config.toml
model = "sound classifier"
n_mels = 40
spec_augment = false
arch = "transformer"
experts_per_token = 1
shared_expert = false
pooling = "class_token"
beta2 = 0.95
precondition_frequency = 25
adamw_weight_decay_other_params = 0.01
Rows from block 4 of a small sound classifier, named by matrix and row number. Rows with one number within an expert belong to one neuron, the router's apart. Each number is 128 + 24 x the weight over its row's rms, rounded and kept within 0 to 255. All counts start at 0. Numbers have three digits each. After the name is the row's rms in percent of the matrix's.
Before each expert's rows are labels from the 100 clips, of 14976, where the router gives the expert most weight on average: "responds to" is what is common among them; "loudest band" is the band of the loudest frequency at the time of the peak. Only what is clearly more common there than usual is listed. The data: simulated modem signals in the audio band.
# router: router (model.blocks.4.mlp.router.weight, 8x192, trained with AdamW), inputs 144-191
# up: expert up (model.blocks.4.mlp.up, 8x96x192), inputs 144-191
# down: expert down (model.blocks.4.mlp.down, 8x192x96, transposed), outputs 144-191

# expert 1
responds to: carrier: 2.5 to 3.5 kHz; 800 baud; chirp spread spectrum
loudest band: 2000 to 4000 Hz
router.1 082:143114101143142137122134086132151104101138142176138155161139152101142093099144119137130111153116125125132137126171095116132151116117141129115121
up.0 096:135107121140146096117117115127130141080133115105156150137077147122109150133133171151157115135143138125131096117124111084152094170118204080105132
down.0 095:105173131116058080090146132131203122116150149130119125081159143155120094125113132133100134115143104149135113106145085155116123133144137114147134
up.1 128:119120140117083143112126143129106147153132173113107110144162078093167101123137100120122172087093121125119138100138106128120111133113133130124115
down.1 123:154163106140093102128132144162132073101100114169144136158114111134150124120125155109115076120137136094094081131171131131140121115141109164088162
up.2 082:142132135150133101133122107141107165168165145137140137122134108135101137104168129185144150125089142148113111135122143115118130109098104142092136
down.2 082:152122087170126155163122130138135132121138136124108138156113098108117163143144107104104108118147101150138145136137146163144100191145118102087127
up.3 129:140119127107099123154144141155119084087109167130119108132124168123115115121121128132130111141109086144120130123163137131145116133110117124194124
down.3 119:135166110113105090167117127175165150131102126162139147138138138149109116108124143122121151152143135099165136111094127131138125137141072098114122
up.4 103:157131161134117126164126165119113105100113140093121133142178140152102107140156160147129126103131147133083109167132132102089108104124120101155171
down.4 094:145106157123120103094110139085087113119149156113118073133145146125122123114104138150114106151145129124097127116146110116168131140114126141110133
up.5 103:142105142124133155164154148147121110145137148160137154152161134142168132105143092132122123143141165165184122133147177128175155145153141115150144
down.5 108:142114132124073137083126121099105196110155075071092114143107097129122141146107181124129152132117107136132123105132122138154129139099135096118106
up.6 117:092127098140138129147139101127162173089124134146149117174100141137127119114108147131149158135117163137107127123093126130108137111167083132146102
down.6 111:124157119125127094149111120098120136142107150145132104120157099118141180113111090083177104104137102129137154130182131085144128133145146117122175
up.7 096:105165127117136073115162130120122136163139158116114167175171168114095142075115117118141103086118109150143149120110131153102123142124091098131123
down.7 085:163119153130157140148136124134153169105145144132141119085154115159114129136160128104086131162104146157177131100159074133067099129141089149094190
up.8 085:112111093144147143112143127131106113137111132123125108082181131132066134126128129125136118098114118133101115123137138106109128149091100151137122
down.8 086:133141143124117096128110167151128146153145117122157132129138111166079138177101118143107122147164163153143133142117108110139114109133067127172141
up.9 123:102113087131100088117147127145072138152149123158131153106133133136112091137102183126127109099149134141146115148151129095136092124152096164143096
down.9 118:133097122143106093083130134095122132093123119099093141130139121109147098122162135098122157084092105127140115121162088138129150137143094103164124
up.10 097:077120112138153131149123142088121156160108116096111162138133113106108131152139119101121162171078131103097107092132138101112132138096088090135100
down.10 093:127119143162134129112131135139115114130151182146184130111176100126159090139107142140117082086222144167092128137132141126119136193118148187131143
up.11 104:096119138110106131140114127160147167160120111198133121123135119102157096128086100145127161124152092098108092112144082073125120141093102149156116
down.11 100:110126117149137175082160125116088088152120133077126106108063137136110087098105130165119124080104115139117160119103107152147127154142099147152141
up.12 096:125139122147207154127144108147158132118159103087131160167103109149095148120158185112106167109100163130153100132125145115097092138110148143126141
down.12 097:128183136125110102108154138123189141114140148146098135122134143139164118148119115094115153137157142160133139117105166095117143170138141106130157

# expert 3
responds to: burst; carrier: 1.5 to 2.5 kHz; 800 baud; OFDM
loudest band: 4000 to 8000 Hz
router.3 092:132124140157157142132091074125147152103143108113130141122109114101205097134163094126144098173125159143114111147136132136092107171103164146131107
up.0 094:124138146125120119141107152132123128130132130091146166183114145137120120117139143129123097092131157161150122130136100116157137130131140136142087
down.0 100:130156121134137127135090111114129140104108136133102141128105122128170140151138145172135123146155125119128096129078142145101129144117087116090139
up.1 076:130125160127149144110139147112103108174170085102088114125104106118092144129133118116146218133112152151136090155089145152135163125115098141135118
down.1 087:116105119137108147101164159132135113131140150127086091120165121171104110130107128125130104131141146141104126162111133116150131111133163137132114
up.2 098:120079149131156152153108101158120098122145133165119103111104119149133093146153099141113133123102143148122110114177119144133147110100137102156157
down.2 095:160146133133120156150118143133142172145141143149184132140092147107132137123109140095120137123092097127109129109134121113106074120129160143134141
up.3 123:129137112139106123117143092102118136112097120138184137104113102117171100126120136152165161114160139148111132160136164167147140159132139158144122
down.3 117:130122136101137119114125111077118106128145120099144170133144136130103131142143184142111130109142100146135123135104141153152149133091133126083112
up.4 098:112116127106139139132167144073136132148093176143117119130075124099136132119118107119112120093139153096144145112141083117145097088072091149117100
down.4 096:108108087155179131117107139144115210114113145121124106121141102130131142125127155121147118119157097148132134106140123098117139144119117103134174
up.5 133:144098134134131154142152136112093124107079126111132094131124149120128128130150145144125163102162122163127134166138123118119126155125151118125134
down.5 125:124125134141104138150147113141117153129125116133137119114124097135134062139123133127096152142098134126104152111117130113130108147159095140183135
up.6 086:128176109145104144114133113090123149181072094129143111176136095124141150115095125098109114125137118126090097128106102154121139138129138087159143
down.6 076:120119111145138155140140146118164106127138134131120127101140117133104137110184146104107153112063138131155110093168123139142160147120130149094121
up.7 097:120144142144115133146174124170103117141109127106116137152143146126133160133137117116128107131103147144130114140124139154134088159147126142125114
down.7 101:119148150140109151142067126133149099152113119122115138111108166088122165117139103158171066089121147134112103124128136159134143067104108116146110
up.8 085:131086101097134151161146136114175090127102133131053139136165116115140074142117155134154091121125097123121126127104113118139114144106104149084108
down.8 080:136129171141117139127088119161155122139190123169111143147086135113102142140104147087091157117157118128120152144116161134159153133103199160128170
up.9 086:147117159163135088139081131138134139143105146135129150120136142123102113102124090154169146128123135129119114122109098108111125137128109174122156
down.9 092:129111122103076151116138143117144166084112124158086114162115126108115123147106154166119172155117130156175153134107146127133162130157185108147142
up.10 131:122111122113151147107129089102089140107105124123156102132132131116106127133100159121119175187133143106089105112160155133157114125191154126187127
down.10 135:127139095130106159127150122130124111115102123143117122069153145069132137149139116159162132104128152156140092154076139143119142139123116117088149
up.11 089:166111148137149148138135126116186100103161095072135130170140165140151079153134122168099097143143107177130125093146078158112130148133136121092134
down.11 086:126155100150146168113094122111152125131161137157099085103095130139163119102075153164114114107090108146123162176126159149103098134119120093124130
up.12 132:141109135118104109125100106103155152105153135119132137108094109107122096156142117170097132094184103111153162116190150132120094125091171155103108
down.12 128:167117157128094098131155118135155150096082122169117105180110129114121116140113102100118141139145129097181097141128111099112148175135119110167147

# expert 6
responds to: carrier: 4.5 to 5.5 kHz; 800 baud; 4-FSK
loudest band: 4000 to 8000 Hz
router.6 094:132129156104107086097105122123142152133138145102137108110161106147097110100130171112105124115154085182136118136112100086141122135115120147134077
up.0 117:107119148154148091136129131102170118145083161134108116124130073138159115128146145124095194128111086140139125120081164115137122152127132116102107
down.0 105:108094167130143132079105128153151099085121152146085114144147126111143074113107097190122153117148122153117148138176136112097107163129147117099161
up.1 100:122136159152087096111119134131109130154099139078155108112101138108164104144057160148107074080172129157111150107126113116113105144145167134089121
down.1 109:138115147109153115109101144103140155090114142140166135106167119133133138157161170133151141151128095178133107158145120159107126096139132116110142
up.2 108:162139122137136110136118146144122148116082101132131127130137090130104087157107142137131130138164127110121137171111180124154177138081135151105103
down.2 105:142112121067127125115117103083142124129116128152138113129139106139106122116124060085125127178147102183148125141179119141109123134160119118163133
up.3 097:124091112118105114112146106128142183153157119183132160166169140129150117109099166143139116135112105139127170137156149126151111144132123108108096
down.3 098:116154136115153106154126139168155089102138116142101154137108095167143145157091118149122118150153172162140143101156048119158123162127135138131125
up.4 083:093083126135131109104180186122107126178138132068155111118102141148154142136136124123125107153143140123122150105123174120116144154143127136143114
down.4 088:137156120133137135149125126203155126147135197150144141136151160113141127144098155164113186101085118164153168154173121134085110108159113119114126
up.5 092:133120142143105148139093144141175126119121151122098094093141148137125119148127140105130123099165163143179138131103146079154102153143114108075155
down.5 092:135108100141085123133126112113074145130144109091127116149154110112111111105166145154159153100114098112122176115117110132099087126131119135143121
up.6 108:095118161107146110122135115141121109111141152083117152099160203116167137136143130113135172167140145147141115093089161177155102169132135116124144
down.6 097:102155156161146150165097163130143132136103168094096134100153142096177119149149134116137099132148154159119100117081120104170102161103165092124164
up.7 105:078115191118115161124121142113115132108121135115127122173135094110138173118111151093080134119141152158165118149121159121132153101067139107134149
down.7 104:118128112154099084112100124109146132150118111143150107114105094133131111136103151125102155140157110072129112140127143117156111145167144091155102
up.8 087:143117161154137146144090127198121156114112092112117157116179141106108163091082100155112146126154107107152129131097140158144118126130169129149128
down.8 096:134111126160118159154117127104143094138105151145123133144084097109098161135114105131121105155118121149150181124088152156109162118141104144111133
up.9 119:155124128159126135139134113132111117121109102100111130135139136107120123152149184150097147091147138085100130099140142152118147131090114106148146
down.9 121:152146138124091103073099137115167119143144142131083147155112092155125099146150124149135108107115116153123117097157110171175135134132146162128150
up.10 123:136131111128110123108111138147099206115130119149144132148127110125126139140113141143121167132115141162146112110107135129142124136166085106153147
down.10 111:130125176135143080110111111145153080165142122132110159107133151165155108108120154105120104141162125131161127122118147123124126150105118148118121
up.11 096:113115115144069127111112104103127130131133104118107117169118119123144126137176126130125127108145142118074128143108110131148152143110137130163154
down.11 095:121097144152155101129106118109124138180113145134126135106159112109105105118140117162170091113128165148107099112110129111126122111123152071098142
up.12 096:118158121106106115104119136123116165166117117121109120109129168130109120110141130122096119116100105113153136122145164142110126080157107137096118
down.12 097:121108165146164117127124132112114118127109144119154124140121129104115114126144144111135114092129109123138144127123103128152162121063135149164119

# expert 4
responds to: carrier: 1.5 to 2.5 kHz
loudest band: 1000 to 2000 Hz
router.4 106:123111083137146168137127133111107164099121109131145177146101116138121125142137130104144123115141150116158137092116095129104123157097143101136121
up.0 084:119128117160073139144172139108158076159143113120126131129179132122128157139157107107125097124132109130161130181166147111114103161091139121128108
down.0 084:161121137120167155117097098169114171099134135117120171102123122097152127139137136109094124109097142110123127118128126069122142110149144140134114
up.1 125:126097108120219126139191136125106087185133128080159123096127131130124122119122136099147108148162108121141148147127121104118150133098125149173102
down.1 118:112133120115164136104167119140115120117130116162126116125137132097129118115099177135094139126137146117138152106124151085096152124152131146070141
up.2 138:113105112126141138107152125132094110071116146091145117076090120115116153115131157128125203117157154140148130133118094126092138159090121132194144
down.2 118:093138109106133159119121104146093106208081159156146112094117147128112089149107180090116113104116141136085122115143173081117113135135108150093127
up.3 090:152116117126144149131117096086089124140138147157117126105128112114140110097150073087143078122108151073121118153133108153162097106164126125137126
down.3 094:144175181128117114143118122129132148104138136138150146135148127142166117132118154109132136108121130143152160099151127125124141097080153171139142
up.4 091:136128083123107128153123112147126165110130126133084157100129179149152148150094141143120077124086167099142111149142142100092131070135099148120102
down.4 090:138088121125131110127136112112140165126113118160160132137128121118142122190138116156121137105124135187152152127125093134113144115134195079121089
up.5 077:119113107121109119119133157138090132126136144103136130156110108106083134150164065100122136088083139121098165167137122104106182145084064138144121
down.5 082:140099181096134130079084160167124111127134091132113090131147092132145135167165120091125150072133091123135131146130132109149116118136137125100147
up.6 100:121113107143110122092140101148156137102147107130170178184104109140141120120160157155129149130112112166133122120064147135177096127119179154120138
down.6 103:181123199165127122194110121153154103120152101111135125113112118124133119146127122142179121149167116144131138152160130132153087156104150085144072
up.7 077:130147134125147076087073111169096155146141117140081103111097114138169159102150126134117119131107143128108084166089097103097123122090094138151116
down.7 089:096134101133131113125152102148155105135143154142120088132148114104137134156118145129125106162151157111113109135122110164135148164111134097120129
up.8 099:114117103098099124116124127145134145144155100158069158093093132116155086136162117172101107113077115167149155126140136137108170126144101126185113
down.8 081:124162160123145131179155158114132098118148135117159151121151169159132129126132150138113162147153161095111165115153138142100137109135121153123112
up.9 100:135141121107114121121125144137131092119156128126116147114074120134119158160129150108161145119150146108123140103125114111142132107167107097107118
down.9 102:117165157122137130105130129111106175155108134142129128143084162126117135112119098158149097135115135133123167144110123167127117115127126099066126
up.10 072:124144166112107128137133116148144143131125138175157128163121098119127107179157120136095148150107119170120148139061150121127105165121102101118162
down.10 080:140122112158107081154118145132176172133110159099142144155134151097120160142161120141106173130133152133125152143120102151173170128174164111091101
up.11 116:133160152094126143096082110112143084162157122133098111138116138148141175095121140111133153123142120102131131122144105120107115115128136136083112
down.11 118:159145122133115116144151158099114116089106105146115089139079103176106129068111089114191117125142103106141143136104142141124135168106102109104119
up.12 133:142127126105135123117167133120168137153145120116158154116114147110102107095152156154136165115121111127130076136081150128142140164125128132110129
down.12 128:146154138116151098128123131097100146151118114150137122116156108138140112152150122107133109121129122168118091123169109113129156133126122139144147